Rows from block 6 of the text encoder of a small text-conditioned image diffusion model, named by matrix and row number. Rows with one number belong to one neuron. Each number is 500 + 25 x the weight over its row's rms, rounded and kept within 0 to 999. All counts start at 0. Numbers have three digits each.
Before each neuron's rows are labels from the 100 texts, of 14848, where the neuron reaches its highest value: "fires on" is the input token at the peak. Only what is clearly more common there than usual is listed. The data: rendered landscapes of hills, water and sky.
# fc1: MLP up (text_encoder.blocks.6.mlp.fc1.weight, 384x128), inputs 96-127
# fc2: MLP down (text_encoder.blocks.6.mlp.fc2.weight, 128x384, transposed), outputs 96-127

fires on: ","
fc1.174:520513463488480522488495522478522432487508505508472474489497506491534509517503510514527474488463
fc2.174:481496533532513528495521499510484556506522519513551515513499482518460509497498494512468513497541

fires on: "by"; "sunset"
fc1.180:524475504487500526481473529480512489487511532495470511535484559446473467516456470499482471540483
fc2.180:500488498500498469502550472503481506489478468506547492501531469555518531496530547536514539480518

fires on: "under"
fc1.186:492499478497501501473478511508501543500490512484508510536492496521550503509500471507476479513506
fc2.186:487492503489476517511506523509501467523528491520487507468490500498467503508506565495527535490481

fires on: "<end>"
fc1.39:517523513480464516489518496508486501469510442491481543526522513486497512526529512505489421517474
fc2.39:491494496523534478506480520508512492530487542510517490491490486513516473477469486508521591504519

fires on: "at"; "hills"; "rock"; "night"
fc1.197:505487471490530503496481445464505474547480492492487513526498473515505533493480504469480493484487
fc2.197:477500487513514477511488472459517489549492501483494524542503469532521531522464516447487494501492

fires on: "at"
fc1.9:472549493476510544503513520477489533456521429474487502526501489507477482521507536523524511503506
fc2.9:505493514534474483469495482502501472546489547550526478473504526492510519485501475476506524503494

fires on: ","
fc1.267:498475527480523492470503529502483565473499520505517500459503499513558481495484504505495517503478
fc2.267:496488462516434500534492486525535450484501474494498490510476496499459523490504529496486507484508

fires on: "fog"; "in"
fc1.231:498525514524525495488494476476489485486503499495510454502523549506506468527497511534523498528516
fc2.231:501490487470486509494515534528469497512483507505498531510483458511488551460476471458479501468488

fires on: ","
fc1.300:479496519509510537468518481542508569500504531484557495491473519483519492495501494430522521534496
fc2.300:487501461504465457528496523477515439495504463506437537505509486487472470516506523555490492487482

fires on: "at"
fc1.198:462471492512508474498486499526483452498528480469519511478497489511493517504452512505535447485517
fc2.198:520509513531541532483477497497529461530486488461506515482534492531542484472501473438484500508524

fires on: "night"
fc1.22:523469493524493457482532478527500481515523506464494468478477556518516503479486522516479502479525
fc2.22:520500529497531516491455512482513540494474529490505518532506481453525463490493462451508507513458

fires on: "<end>"; "sunset"
fc1.326:469458489537516471495508501506478522464583470498543468545471516510469497509529493487520511465517
fc2.326:507535505475486528503491492491506478525416518518438534445510503499539480498499508502498483525481

fires on: ","
fc1.362:487451479528513538446486498513503544502480470525548524498511513480508483515461491473516515524489
fc2.362:490520504515501476523488513509506485479516541493459490507461524511481534491532521531493502492499

fires on: "at"
fc1.256:514493487548517479482476500498517470517500505453510489511518494492480479487487481491449466505502
fc2.256:510496497458519493512466498526529480482482475445479531479504531489489517494492477489510509507533

fires on: ","
fc1.376:495474476471467466507502520507508526506507482534487496478533519480501524519509464467493503521511
fc2.376:492504533542511522495511483516505467486502508472505521514466492495503483487482545522494504476469

fires on: "in"
fc1.302:543507527511488507448482484523468520505519481487517462544484520504501478472507508511511547525498
fc2.302:477484481484520466523518524488539491484501523509491516451518483471492513508490474491489441462510

fires on: "under"; "crags"
fc1.104:531501488499521500467490497478490506490504482496527499514522499438515513470467505496498536495522
fc2.104:478498503497488507543492491530517488504482516500486484484491490552494465527539527513491453487487

fires on: "night"
fc1.129:485478461496538505498461450469514471522489504503504519538496475503515528492494513475472509465493
fc2.129:494477508520506488520486469466511478555492489468485544550502480539513512514489533447501519493485

fires on: "slopes"; "by"
fc1.142:481457516485539536518476485504474526507459525543532515526518508486471448480487505511517509502503
fc2.142:507540469535460469477515508492534506505548491475472502464499488515529547522504498495486494513492

fires on: "<end>"
fc1.214:484518502495490507483496494501497511473498498502483511531509515492487526511533487509531489558485
fc2.214:512486491509480499506510519484506489517509505512533490480494472485519472485460532491488521444502

fires on: "sunset"
fc1.18:501535494494505507521476555516502490478494476536499502476476496517547453521479531505476502524492
fc2.18:516465495530489518503504455488512501507535513463519505521508523493476553470514468493522507485524

fires on: ","
fc1.110:520541497500488480482530530478509489542477499512447492451455490490494484470493505501474491442520
fc2.110:479480507526504509503500453530507507465503505492579495513557479482467516549503499515485521528511

fires on: "sunset"
fc1.53:443513515503515469510502539474501501495486519501544520519498530505465505491493530535500492537476
fc2.53:548480482511488535480496457516508522520540489494440507490494485485532474515500483448507508483523

fires on: "fog"; "in"
fc1.250:502497509517504501504501558500460488531520528521504503526507485510486523490447489510510492554507
fc2.250:482499465506509546522495533507496448502528516536468547496504460513510528462467453534522519542545

fires on: "at"
fc1.57:514518490512468506495520534481487500518569502496491514505447518452521472474501518489508510505500
fc2.57:512478497484563481530466451499520481466434492482520475462544492512514497488496485483512521489507

fires on: "sunset"
fc1.271:545454557475536539498473496556499526444514517532495503540494500460503465484481511510468474499503
fc2.271:483509534499529492482482484536510502490496482504520516466499529535492521482463492492522454485501

fires on: "sunset"
fc1.15:490489530459547516474513473522493497465476526524447500516464466493504480545485486436505516532502
fc2.15:517502507540449502521492527473532528502477435488545503475497542499507493455523541543503489497491

fires on: "at"
fc1.297:548502524504477514492523470500520559540518512481480463510519534515472508468466505460470530504459
fc2.297:485483501490511467499489529552473481467493492523501507500488469484492471507523501529529501529533

fires on: "<end>"
fc1.127:486481468469526528464499539513499492490514482523513480512510506538467468503511521509509549464484
fc2.127:523495524542488490491509467480502541517482526466483506475484517492523510499491474489497455534533

fires on: "dunes"
fc1.357:526528494493503537500540503478561489471518470528490494520494483496524515522506499499523501498529
fc2.357:503470494495497461495442499510451495515513516487528486496504514490458487485466501514463485509450

fires on: ","
fc1.349:542457485545501525500508482483519506517524490502513469473456538465467504490485496544504516476505
fc2.349:493520516467469492481540514530521492486457478526528501490534507503504481534526489496492496505449

fires on: ","
fc1.334:512472476500511481496475518493490509497461505505576479516458494478483479510477510512465502442538
fc2.334:496491529497498521470537483503520485488529466489446509485526546512501499483515484470524503536470

fires on: "in"
fc1.38:506445537500493520487514546486505474514546507531480478524508506473488531482484428456514489485485
fc2.38:524467518493524490538494511525489506524504495526475485467502501516510545481471506515519539509531

fires on: "<end>"
fc1.29:537506529557490523473490528494473491457498522506535479498463558547528531495574497516491511527506
fc2.29:469500482440500481512524482526509499516508508481471501499549469481473493504451488466524515482492

fires on: "night"
fc1.379:494492489498543511513549520500468493530468504488520501479512487531511466512472517532461463553495
fc2.379:497490511537459505486486473488540510494510489517507487509482529467489514511534483455532553430524

fires on: "at"
fc1.158:515523460507521491484479497504521485487517533498516546464531527510447488494447516470473436502537
fc2.158:484483526507497539536449507535530530527480461487481526528514503531498496518529511493493510526504

fires on: "peaks"
fc1.171:525460509525501496534535487484486494522509518512480542471509520509455502482492466520464501439504
fc2.171:491509505482497463531527532489497496527479509537490524467524449495469488483533508500572512470502

fires on: "<end>"
fc1.304:560500508498511510536515502493512524529481496469534455512522504487550506492486558507486503515503
fc2.304:451516496512492487495492517509474480455506481561502526491488476533450483511504419482520504479510

fires on: "at"
fc1.2:484496505527467514510516546498496529503514497468474539506519497481491521502498552514515505505499
fc2.2:518505483471549484488471460514479494493460479508525486501487518524510462478499469466483487490496

fires on: "at"; "hills"; "rock"; "alien"
fc1.294:477482456492527504491465459478499481536471516486524523501493475519517556492473493459480501480516
fc2.294:491492512510520482498504457459514496533513471491460551544495464527531495510512528473461497478519

fires on: ","
fc1.229:504480528537503516525545469516487522503504494499507478476512559494485460496534462463497501478460
fc2.229:484511492478516506461470494496488502497506512478486546532491483497527550470498514539511508491503

fires on: "sunset"
fc1.10:479485539491540505504500478528510534435514508476556470487490543525535462474492545458477518496491
fc2.10:483502521497502493499488477533492506460471477480488497517541519504494527504509472531482485527475

fires on: "peaks"
fc1.314:520492486473505506503559517493489507512513500496497507491473480506498448483485477510494530504509
fc2.314:472475504486474492514539519514457495522524529518465489460534486513516532482507469509511470448512

fires on: "slopes"; "by"
fc1.245:481449450481517499520501470498521542529544514458517458497486531505482515485508502490493519471547
fc2.245:503553543527483488471509517508483462467448497544496519503511483505510482505504486503517503544449

fires on: "fog"; "in"
fc1.183:489483478487550505480475527493496516509536489436531476467508520498487472500451502527497482527483
fc2.183:550528504513487519464513488501497492495469499534502516521475509516500517509519497454522521479508

fires on: "by"
fc1.121:522505501471495512472529534510505530498500525471535460533539533476480475479511513502527527472493
fc2.121:461474502540512499536468479509482473501509483546522501488485477494520498551497517509468525497510

fires on: "peaks"
fc1.199:542479493519483490490463479516469507456488489474523524495479498480543484553501560516478432488502
fc2.199:463517538505499518497525520477515509487495519533480497505530502495476518453515451493503549506487

fires on: ","; "by"
fc1.111:494503474522519526482540500533507503540489479504533513504465519524474536503494491521469520448518
fc2.111:492502489526514491539468484489508526494485514522480514524507507462533447512520498499484479555472

fires on: "<end>"
fc1.254:522503537515532509486502531502505498470517524502557478489474512471459485456443493484454499526498
fc2.254:467518493526506514517479494512536467500518461497498517510478490531499556483529502541515487478513

fires on: "sunset"
fc1.50:511503480495497494447444470504519550501492508506532484526473507502481491491509456512469520524544
fc2.50:531480509508490509522550512501478493507539487497489531481518519486506512492505538505546486481450

fires on: "<end>"
fc1.319:530502494512517473442486486516478537502501488527511462511518480527450482478454480499462535512509
fc2.319:494460526501506505558524505506519482500537503473506528487506546474544500500521528511560471493505

fires on: "volcanic"; "dark"
fc1.46:505503522498501449528508484500475553524509479463501524489533524485481459534483512517527469504480
fc2.46:487503498503501536491535525513509456511536501579510463497470485524529532487549477513471547478509

fires on: "sunset"
fc1.116:539512506444489552494511482510478477446519516537502491517499536477496499499524492504515496489496
fc2.116:474479513561495445494490524475525537533481493450513500513510485531524491466455485510476490506512

fires on: "at"
fc1.117:543529496535464490499510533480497510533514507470418516495481522459508478491516499494503508487501
fc2.117:458482503466534496495489464530481486461483500516553480499515476533495482491511491517519482519510

fires on: "volcanic"
fc1.248:540496505480497504471496491482538469456518543530483515543490527553496477455495523476495512505516
fc2.248:480499539520505508524501508527490495499464428491533480453515475456508542544500502519499476481477

fires on: "alien"
fc1.164:509531499497538499515480521482469513537530500489524487508498496491510512492531494504487509511501
fc2.164:497508486517482511464534480493489500473456520527478535504501509517496465484495515486479487483483

fires on: "fog"; "in"
fc1.239:526471514533524555534531496528507526507478482465502492504468523514447480508487494525515508455480
fc2.239:492515493475494478461450482474480494479508509522505479511540481496542497481543513471489512535548

fires on: "fog"
fc1.0:522493501553505436493479517479500511445486518502489507459501546509510510529472508446504518558496
fc2.0:471513506452506557521538482529484493525512493486510489532492461483480485457515499560481461441493

fires on: "sunset"
fc1.217:506446504474492481501494458467479508484502501493511483519436531513548508515492485482480489535476
fc2.217:505478518510510510502505517579511535484486528540509501505519494472459496481526499532514494505510

fires on: "<end>"
fc1.103:510506466500477488510477470516533486463511479495483467512474474493508515513540538511490506536492
fc2.103:501456546476482510497518505515471507521523516510504517477512519527488478488500475492531500458510

fires on: "at"
fc1.191:505492489511499498487455513490516504494487465463474507493478507511503491519504478490492454498506
fc2.191:493494479473518497466455493519516506496516491455454516477506504510511511514519483486507460519497

fires on: ","
fc1.371:475501455464506544508478523541491470526484466499559507488518507467471519497507511520479519463509
fc2.371:538495546532499489469506490476488505497489503487464503490479476543526491486494499525505463534478

fires on: "<end>"
fc1.172:535506545493503504443540483501491504516498530521490467513501515516497537468506476498513506511460
fc2.172:467473481520507480569477505523510487489479467485530526511486512468494451515521546513499491470545

fires on: "fog"
fc1.75:483500493539511487487492514483532496470505498511515453491526526501473469476459481463473465481500
fc2.75:503491506495495516484504491525474549538496520496478527527497488484511509508538545553506533506506

fires on: "<end>"
fc1.42:555518523499491479524513544504513472454472526467506487477526459531488509518468532520465444517441
fc2.42:456458482502521525476471477481500509523522493546512509526461531463507490474526465490532524475565

fires on: "fog"
fc1.208:491514474524513488496518514489528516478518508492516489474522501480516468497470516498509533494497
fc2.208:503478521473496520488492472520469458508492463520503512513480512517478541493512494492495464513495